Rows from block 6 of a small audio frame classifier, named by matrix and row number. Each number is 500 + 50 x the weight over its row's rms, rounded and kept within 0 to 999. All counts start at 0. Numbers have three digits each.
After each channel's rows are labels from the 100 clips, of 14848, where the channel reaches its highest value: "strongest on" is what is common among them. Only what is clearly more common there than usual is listed. The data: melodies that start on their tonic, played by one synthesised instrument. In brackets: how many of the 100.
# c30: last pointwise conv (model.blocks.6.c3.0.weight, 256x256x1), inputs 172-255

c30.58:516552549441562463542466468531599402485554433591510473542434495528498559567545520611449563453452537533557450403427451426436571475514530487453561499472510438473442525521503491643410569367508524345364504460560480536525561507386562583526488495429488468513
strongest on: saxophone-like (25)

c30.31:433535561510465563460523565483523432576568459512522561516540443505524420411507503491591476473459479481555548451573502464515462600462528465441472531431527510573506497506511412458493458596543573536589472530556490455443505458533519461450543477500425496452
strongest on: the note E (71); plucked string-like (30)

c30.64:490490488491513561412491476417458490566440557426499481434480483474394448451511538565458492496517286480463601390451391390474503455447493424425486512516532495525419460465483494539547544453537472595570512467499572477492525528656452436566552620521472528491
strongest on: harpsichord-like (35); plucked string-like (27)

c30.60:570553468479451485596484534395529543445551473492505499622504570400521600575464428494575614524583473553423510446507543518409474531501459533585399530534403528536547503549467532472477422539515482435538487451476467519520548534362468523388559512538571511422
strongest on: pace: fast (74); the note B (66); bass guitar-like (33)

c30.186:426481554486539574457502435463520509507660548468574450560458458422542466532536570477470475472555481530469564511508460505561499510492507515436464518521549496527535430483517483522455549473523579583594555551515504550513500523542490439483542534481518469450
strongest on: harpsichord-like (25)

c30.180:565607431432554526428503407550526544423437447465492513583519518533464573456566512488428507519474485614484515534428402486523544475414477442471575552543455545513460485554491554424454512386547504461489461522477406539472569450611452478496431573480460486498
strongest on: bowed string-like (39)

c30.193:468485443500576592505585490474443487412518561513522480550475464494514512514421417466495558432568500507556517482426435577464430451475437578465553452466643578483411446521502479431517523506499582587560394555530476504562509476495472492525402513533499495475
strongest on: the note F# (67); bell-like (26)

c30.52:448483525466520506597389469443568449481523493438545587502506509494443407509440546525513563478481494533486538476413486525490511560486526467559524504433374512511453492541510545565493531500496522368408467509475595498541594612444552508575460478504420561581
strongest on: flute-like (28); trumpet-like (26); saxophone-like (25)

c30.83:517524430615494445532463442478499571498586569516485568548541437442433526555478500542522527543447519503516470477451605454598459543526477530578496456510476654482498378559462527423485527456581521462532446428491514433539460501373380506486522445506507541440
strongest on: the note A (66)

c30.187:527523470569473506489553475495497494489482459512513454471542456531436517573531593424544479528563470433550544532581451492515579486424572500383509536458449406474590520464474468458497459490471494512503438524451539525534507445476469567440472559488514455519
strongest on: the note E (65)

c30.17:427469464406470547511469542521507451537420469559509497431548507548444533529549574563463475478518410501469504393425498472516442521503433502441489562467521511457509417457499454517601549507557520556588446480461557437563477538685426490550444634495509442519
strongest on: harpsichord-like (45)

c30.216:512534422441498466492505459508475527486515486558628481505510483521540563562439561446462584504430454518381521425521517527505429459417469543466522361444453418511519459520479440586418510484514509501528560519426523451511549516485535544520556440505442470430
strongest on: pace: fast (75)

c30.188:527478425489487586489380578457575565530460461514473500551452442489482516556507517497548430459491487464443489412553573542490471528476503501490446440486492607471600458563457521436526470519551490598527537542465474463355441391572427463552465529500500491426
strongest on: marimba-like (36)

c30.21:465422420510555510441577495603456505511601462558444457512570476486495492487537454628479506547443459502387618414535516452550503597389427428518464424489501519499510501517459532547515573538522524493516551507449512547510438438457470535540513472537488459561
strongest on: the note C (66); tonic: C (27)

c30.51:521546518515490561457516497512454511388455465368580448519541568493460529674440396452543503482476421521523575518417459522465524560426595495511458472597479444529553592525542608493517499509526509387420533579523548496453513567407431502468512494518456543499
strongest on: the note D# (88); the note C# (66)

c30.176:558471434484480597435468531448468586471485491440518537428457437524553467456489453513466506505497509534460500416470413445444591554498543611503508469460501442542466523463464628512463515521541434487446435496424537599524496493430502538475387479388543529524
strongest on: the note A# (74); pace: fast (65)

c30.246:516483472552508519521549392420544536483470529480487513494467514478494407468516545535486560432479540586562458483344462553461482534488625562488580504461484474453417610472453479538424564424516514453378566463532532545510523603464533496500443511493545552587
strongest on: tonic: D# (38); saxophone-like (37); trumpet-like (28)

c30.219:529550504528488452496495503576524376468546514577435558495568534490394402508426441520475527366570513539459526496462490520557493503598562606527509451482524498555444459483545422460469480534551534480491390483484518594568585446435518409564444493506592540553
strongest on: pace: fast (78); the note C (66)

c30.184:465567476521554518507496470603466399513505527552501510588555511440354456488480490414505478508543463544473497522453496522572512550505532448418523519465522555528545460549518473578422528486547504523421421474457552483495481534500410444478404460404491469464
strongest on: the note E (73)

c30.228:463463441512502488445509466512473490511464483494453456504382526535452560452487423382480509489463500543513488443523386549508523483435501562445493418524498467483415458416418514614432522464496585541417522522492432445575518511489538435539546484545466406504
strongest on: the note F (67); the note A# (66); flute-like (30)

c30.220:461488475431492505510477515542580447443577545522513550564423510458424486432525503524499409500470484517538477472549576538489528537477441522596540507449522501508474511529509441476590565574463436502498471542457502544470494444510502489440586559512492531458
strongest on: the note A# (94); the note F (66); tonic: A# (30)

c30.129:558462499620538535394508514497505443419519472505429526587610449460537628544471516456456464497544605576457502575618613461496514468571562565521448483570422452459523492485558392507504527474457536480626489461441457526525479490501432539452517486516535526551
strongest on: pace: medium (81); marimba-like (42)

c30.239:515496453514499389481548463496474428553578459510459531521510476441475476473445524565491488529527460515531519485434435488511519494609604505481490517516513558519462514538522514493408487445487545463361422514422493475538503545480540497521445541443428509635
strongest on: the note F (66); flute-like (36)

c30.191:464463472513544524451555410542512480533587525530563542542589493465467486561454538473472541475483557616503463465456504477481572540599483553553529403480504517405508506519400490479470581574464507472438515553565528483428423453510565521494469543498575512504
strongest on: the note G# (69)

c30.56:495522560532522537482528438471577485545479511536515509475601504540479438496547520604529525455479430498464524404422506482468586547452480482496435522531501531405561463553688431490543496502571468676492477495450508506454455466596527501426436569416498548473
strongest on: plucked string-like (28); harpsichord-like (26)

c30.134:485539498513441478532581598588475456528464490479529536466440524457520531580467455538596512412545558520568497596554537426447550451489530542526529588473519560450587546524624471522549484510496531604499432469444479442581491505587392384471613567446476505473
strongest on: marimba-like (41)

c30.181:497501503509453534546472475588541463462511454490419517574539397521543531446558496375481416561575603551491490533414479479467527477582485447509570463513559486541512554529476557520468477426477542417552552562590501513579553510567469524502465487452494504537
strongest on: the note B (74); the note E (65)

c30.66:467500426568484507508410646400621519479484509520534467493483557462441533481499583510516455542523532522416513450475327504532522469526480422504512504485505549447432466565554424410421475402470474430395435514439464508499475519510408575494429477441521424540
strongest on: bass guitar-like (29)

c30.15:531482581515595493531485485558485480535591513525527581488484460435544523524434522418496513445616526457448481495524558517471535414576451488574472496565463543526581451675535531548569473561467508593630540544441507526504512482515444493509471636390518515460
strongest on: pace: slow (61); marimba-like (38); bass guitar-like (28); tonic: G# (28)

c30.197:532474509456406443538519477627478434456402537518522457587490540527434438475425548535559513496494515614492539461491506494407508569523451475519433547539430553403464517474507585475546455541561502537506581465435490480512612552528499490599499555472452517507
strongest on: bass guitar-like (48)

c30.203:516482483485410453430517578485520426507548536542431454584428576537644615560524444460520659487506486578493514471449485572454566571525548590484463533414508555508619438422453497592527511420486596464429517499443524414468524549554548444494583573542603479489
strongest on: marimba-like (27)

c30.102:447501526542507497522508573541498506482571542517522588472463555482488507468435378473383469536474534535605439505368542447549497430588549568515480426559393418468500585522282528499492402523623517504473555487510576568479559540556509520465512462411589551485
strongest on: oboe-like (26)

c30.214:499455544523543497544478521435536516480430481420482484575475550399504459454535455524518451432431561528500483404519520386513619462373532432489566433479483491432506484495404493414517513455481416383420502482502511486531538538455502645447456470486419463481
strongest on: the note D (74); staccato (51)

c30.144:471531494490474469587567449454494483497464504530446487500488525419560539466480574509510389552555437556442495478535450470568507480393436483524566534504431473485460583519478613533514439549529490500434516542433514411467534544403437534494452444560462556552
strongest on: bass guitar-like (26)

c30.247:554435509520562488458451466447544456425495536438541506547514425392521480467477450490565459413489434576443494550333417476532428462507483420473602509521481378514561465512531506496583489452453495458466495460513483430528456462512539472464520484462553547500
strongest on: pace: fast (77)

c30.189:560478496385542523441517446469471479514589497553547445446492523538427512436531483513482402493471473530517501389460481477531485546378538492409537458463441478475479585408440460499400497508586475529439446491428519471526474411471496469544498468558435467466
strongest on: reverberation (63)

c30.43:431493517563503394538407544459442449471546430452527569480480530594517454535560468418534548494470482440488519528464535457451555486523561502492472361610490478514486566578358563451487527520552442485475486525546470521541511566472437498494537405537524474483
strongest on: the note C# (80); staccato (52)

c30.168:443434485571580585410530537525501459453513493474506528497522475504509463490448607566568517567454544508444459570583462525389468429494482499510428570509510510527535482422504470613584373480558516471561499508463461558459454578489486503451418460496495442410
strongest on: the note C (98); tonic: C (41); bass guitar-like (25)

c30.101:512532492549488525503528578501537481544544539368467576493508523380374505460484465553485520496489463494524407443505471518561602583523460547470499609551525503521550527493491478388417554483552461451455523566559415495562592544502424573453465432555545500490
strongest on: the note F# (74)

c30.165:440518471486584473472466443480557505446401491566460527479445502410455534447403489567512588504539566502468530537582564512505542498651486576495446498494507552481547430498473469506455466507502470559737522353475465516505485463528400447465462467499484519488
strongest on: harpsichord-like (30)

c30.229:532412573533473486536482567520523465471523476528543398524424605474477460436545434427489520522464433538470457485456484580464578558563463544529580514631536494468470523464412554629500599521419525427411517538477432500574498491467465448540565570474502567475
strongest on: the note G# (76); tonic: G# (26)

c30.154:450539563498506479557507444447495390526464549492533475507552449530420551542481465492390463457549577578565508475438587473522584584448534542544471528466413458519443471473502489519495518474517508497447445483494546483535597561412474532530524458514545510666
strongest on: staccato (65)

c30.158:523445425517469580533407519541520466577522539478489531533502468577484531517537487435554467487540426405570565488435491472440480470524523507476511518538519520532421471535439497435613513491512545504591495493497619408568534479507522615550616530583422536465
strongest on: the note C (70); staccato (56)

c30.27:516522447458464451431525487506456494466446442453483541427589433476505472509429533514551468539410541466460532472449493485476443515501452499423415507502574562483489527554459512506510439515458565483625437449630451493449540374450415450486526526605429485427
strongest on: square lead (42)

c30.42:559479470598450524552532458509523539524490479562456456442486415417541551499552485457421547496482464437395442560520392463506472439450468485470440475483481460487449468512539460417466489533465488542392551520468542468604541443520467462489492445550452502479
strongest on: the note A# (82); tonic: A# (34); square lead (29)

c30.249:585620543499450562565550463495491488484529513482440571521546539424469466500509635553492516518524471529500520460497427458598597504430446472529467443590476497417446580465531549510462577394509532384565565471577514503485560384430597512536485514495482484514
strongest on: trumpet-like (26)

c30.44:458547443503496462535499500483527426542551503486543428459473444402499441429485460543450531514488519493480475482539581488496455476615422405543556479485588515458582428555523640497450550562528601574684524469558617537482588522557560501470498464540542515489
strongest on: bell-like (30)

c30.10:542515489555618573474460441432490528462481472491503486505482462549402488459383527613456398439461417535489457493481418513517457495442549469423446526529472449518567463435443443466526494465555630535554480414530408437444492481480463465539492533520394565528
strongest on: reverberation (71); marimba-like (26)

c30.98:466551447473511509524463443567615532462467497427508388542565427523445446526527444507539494473469610481556511581572608597502579555348524427430443483511498471496440453412415522483445482539511471508492428468479462482462489496481526504415484480489474519432
strongest on: bell-like (26); tonic: F (25)

c30.0:527463492510521541389570466582520497660501548477541487487541565469483489551627495499473585511534530486447535563475522511565466497529552451487490524513518600547610410448496488453552561471463511531562396502523520433514485488579516438445480496486505551533
strongest on: plucked string-like (28); harpsichord-like (25)

c30.243:488566429474520473574426506504547552555528554511512517466467434500561501557485617507625530457538541532534520530554566533502586435498538545441564516546519617548544348408565477427529465447567504526563484485471460524492479436595476449394466577585541602429
strongest on: marimba-like (72)

c30.114:564420487521461563473523632510531545517544505484425523556500538519598581479545443531497528572568610505525510619560596492492598451636524520582465515565452507506663459575405488469567470485452543573494505469541496520507509406529500473433477635491611512435
strongest on: pace: slow (63); marimba-like (40); harpsichord-like (25)

c30.33:548409367503538458499589453537546468512427505510467595448528462546411480520501543470406497515574422520533589576468390526418424459425462402549555551526557535534418438506498437511472575442509515562432526443508465456483534474522502452555543427469537472560
strongest on: the note A# (79)

c30.32:473482387513404487628559443460488490501534507507454569491395512550477482320526440405522494550492470465521507422475524551551465541533523492488556496498568509534486526472389447433505425494444440455381459494541379452591488519503474580488471450565577548452
strongest on: trumpet-like (38)

c30.91:553531521457497570550484389592505527594475416478479435566496447490553471500548510478423507541483458462461467611555433482471425502468525495455384539498437517438472443487418526549511422472433529508546492518497503509592432474561495420502482436569496407456
strongest on: clipping (41); marimba-like (26)

c30.234:451513592488529542489407499481536552559553476419413502433494543617399461528523515494441534518554421472525409512500474437479526465447414497506551545624467481502494568442515542481553439468502475475432483419522482556438508504530450445545560460573528494477
strongest on: the note G (95); staccato (58); trumpet-like (30); tonic: G (30)

c30.126:485446553550522513493376520554527499524529455507484467559469459490500543471498411500468584584490557514517522505506511528531485451443501488564509577460538529495555472579471541447630495518495464508575598450474470544466414471552411458537546570548613508488
strongest on: bass guitar-like (62)

c30.133:542474589444453495597446518566566520449486470546427579486460514483603608481515414418486582494497496505495461494513428447481516547548539535535466508555562470552566516438462512516458448515507472494449558431515529478480526435469500476479417461497519580500
strongest on: the note G# (79); trumpet-like (31)

c30.204:450540475551479577417517383544463517481467526521475517545474483517491466440533505478479548490499465448480476565461507425496522537533439450407562407471531535491484562537476521400470471466429508521461446437555481561550477475416436469595463528507532461520
strongest on: the note G (77); tonic: A# (27)

c30.84:501499450534443487531471560396520426512585539489473471551474483628524575519540519534527547402506459418542494541424466536591596499487447520578546484525499530512456509491432585468470586520394450443475506444534557479556493551575505507445478588546480537587
strongest on: the note C# (100)

c30.205:530495575481457506564487553510575468421430434476570551462522509493501545520511497492518558451606419555539536486467550434422502561604532470513490434517488522467487521475475565445418456510623469490519377551452496592522459472493553490486522429419442558488
strongest on: square lead (34)

c30.255:547609435480419480548520556488513526503459424606558495530517482503485530491505500504479511426488519517486519549446373532487534549426530533482537475520355475479522505579431499445395549513497507467418519470494526540528571405464532514534527482499597523436
strongest on: the note F (86)

c30.90:538573478441568461470451402557585449442533457475487532509493515438469458543464526469413504497470445557465537556411425522521636496491507428518495550531437519453532555533550520576489552484489466381494465514442603440466510478434551523528423464435437532591
strongest on: clarinet-like (29); trumpet-like (27); tonic: A# (27)

c30.29:527542434423529495403467557494491460520558510484418510350452509537519421539560402593530534542507575573522468497578484396576493519540469533578511518493492490505453434547459504494539478571472489480509522460494540472427486486428523421555566568487498479452
strongest on: the note A (69); marimba-like (52)

c30.55:547500509436425531468491486561462443497506545487500508453533529495552516488463486492461499567499485506484529465542413495457448422555471533501502551469402443519531555547530482462580534526575442499481492538586447527520465584481589472523491554598455480507
strongest on: the note G (98)

c30.160:512525466557524528510490483513499560486503469503505482527621565484522598383578435488489459555495545521434540392566536518447532486439453510494573563514435574533433512526492505528485504505524546596536597455483467463514452426464459396461597591506533630446
strongest on: marimba-like (50)

c30.140:549502438458526622551526463469529463502564476565615501598496464486496520441504427492471577502525485504523621539522482501512430489443563521476467508525474504479504522461552458564484519506556536507496424549517503551411505473483522446550582479415369514449
strongest on: the note B (72); the note F# (68)

c30.63:590633458519519476494500405495517546528461588521369520451494480514486533554601471564551548553462481503421455482531484516505525410376459482522579426492431478471516511471473555551467507497578498585472464481428553503513430496568445473443539415597478503460
strongest on: clipping (27)

c30.146:456584628453535524463465525543477542465524470515459493493553522503490532495451430518567453522619430470460495387397438504513568517535571605508387475485491421526451497513404526471556505546471526517483471511455527517532538506487478448457413499495480414519
strongest on: pace: fast (78)

c30.231:507529437465556551529441503503512571468632580521548500551484425514484436516454559559506514494507471522510581459578533570480493458512537547545520442505480491519460628448612536445586511487543504339547585504481534500486548547327537502505544466481589364477
strongest on: the note C# (68); harpsichord-like (26)

c30.8:614507446544483484563484431381547520421530499520534554578587535426532475575465490471484610508462494551449511373284489503437503568499513510560519531565483479544456555526503591526402493463542508367418500419531527551523585528386539530475462420512587506552
strongest on: bowed string-like (28)

c30.105:476466499609577590520508469440538489552493529499413482494589482449557484583533504496512484592446454591507544526522487458543463506545513524528449520469531522449509509570519625542578537462521520471585447459513463605532582607475458541503500556436508457557
strongest on: the note C# (80); the note G# (71); tonic: C# (28)

c30.78:508421516519508457434522554527481500532551558400510538555516543574433469467460500514495555473438539519509426491528499525442525542413540533468533505521388449501413529513437559533577448451450497479464545447476529605535516498347420523437451553455457470474
strongest on: the note D# (72)

c30.77:457449443470473445477486427393504461464482456483498508427555588597488467409599487580447418476495516495530404472449475530471467470469537455500561519514457504527475452553481442465467469414425443418466460564475400558571503434460479482430549475474467512523
strongest on: the note C# (100); trumpet-like (37)

c30.235:487562509496442532504532544541474528525513438429533579503565500531474434437472457389495465493535475511481551503570597487533542460446448455536492458450505495554533401497412514459460507546534450536503525462473425491424484480542503502503519417603458490456
strongest on: bass guitar-like (25)

c30.96:423421521517455496504576573446465523607613557442492563513553534467484435533404571471451523466412524445563517554465478473490531492500506521477421460518546545590463531538496504554433460464512539519432490533594595515569458588553547536470437415442559536583
strongest on: clipping (28)

c30.3:514411406474542501443488445506565511495578481514429513481631512504484489547553495398485484414531508495460528543526643519429492573535484559371569537512503547400559426434554533483503456553492505508645476468446533473599409394414538436550523504476490549485
strongest on: marimba-like (33)

c30.92:482546547515507475467468520635501515511485439506545505445469497488449531462513545547474504523537477537602622494471549513550445471554525652450585496577519472492466527577459488546468560480538479516510560398582509458562490447536560484448428492519514433491
strongest on: the note C (84); pace: fast (70)

c30.34:479463527455489477502473497450440549405581576473466549471516531593482662537547500447561524463580511541432529361547502540465533508471550518505565563502428578549590581505576529511473525480529549478503554547464476557536511443453515562459459450594550474420
strongest on: the note G# (70); pace: fast (60)

c30.95:493631424414490597415493540566483421514477479516600503506483450516467564512549514508512475534555403534505443439438419548479608427414513485479469453525552466483468481477529512506546496441457488465522492471536501483498576462547476475496510469575540459478
strongest on: the note F# (95); tonic: F# (29)

c30.9:475553536492469494496467521584475452485473468502411513487496546540459511411544489587488462552590436481463536483551478461503594511581464535457486502495455636539613409431580574427561523542550521560435465417528482491385498544579494498552499549467497475470
strongest on: marimba-like (35)

c30.6:554543432603528463481547507566506442498457510519430559538525510534428400518543394490483551517503487534571490495417443498446498521441531505480476440547515542592443645491432391515430528526544539519511515466553477554466397422353503554535591526573463495387
strongest on: staccato (89)

c30.35:548490499470510424423469505497530546540486411479532473535522491601562602483434483397504491488560503576401580551510492515508426553514438450439520531514448478517462403512532537503472467521486486505487500464437433504465502486472527496500455498493519463483
strongest on: the note D (64)

c30.150:579460516481514618542483492519562602462502562558525493531597493470436450524579522403524488447528518494496554517518591382576496479453531530471519548447469499437437454546447639537465572393480518501475548494533505418570553528536461524495552486563468624453
strongest on: the note F# (65)

c30.86:487406542554534472469530421449471477483471436476433493619545593510462470455492510506482530528486536564465469467418446512482533413562590443491484520491535592460498475469453480458419490511431460411387512450561512414552523438408501567519460392445452519497
strongest on: the note C (66)

c30.215:483498536538518523525566484469477487485475431507375499586566416514438420441611515524582530472486549480583570426550546519457392490472496404493468496523533544467492533419481455528514521571501610573531523594555525491444545462486487451563448501469502420473
strongest on: the note F# (71)

c30.199:571471404465414503412503420512558502587474571481511528440481447485524410604470499475566456568469492474486501430599519619535480541432556524471457467453549415529484491545659496558553433543511496492479527466453430570560533505545510511545535470539465574515
strongest on: staccato (55)

c30.131:525518413486467434494421499482529384485518454531497564471583482406483460514418556591447368535477490511505497460561461464524496544525554530501487498472427460488558489476481498564496530515614455536500534501461445530506439582496484486506472462575443554528
strongest on: the note A# (71); oboe-like (34)

c30.72:522530427498448525533399495496510635558492522517528478479514551532444432475479463515511521526502431484517489542499386513497526548377480540489581366486536543503409540363573537607492543437549523510417557476488418514406535506526505403522574528546516436458
strongest on: the note C (74); staccato (68)

c30.11:523506493503495459435497458471481479469474557448515592506501438460552458489506477546510478460507482468566572504449474612456459518463470595503515463475516509562473523479525531457482543475519560510570427439483480501531503535453428427482530524571543512561
strongest on: the note C# (74)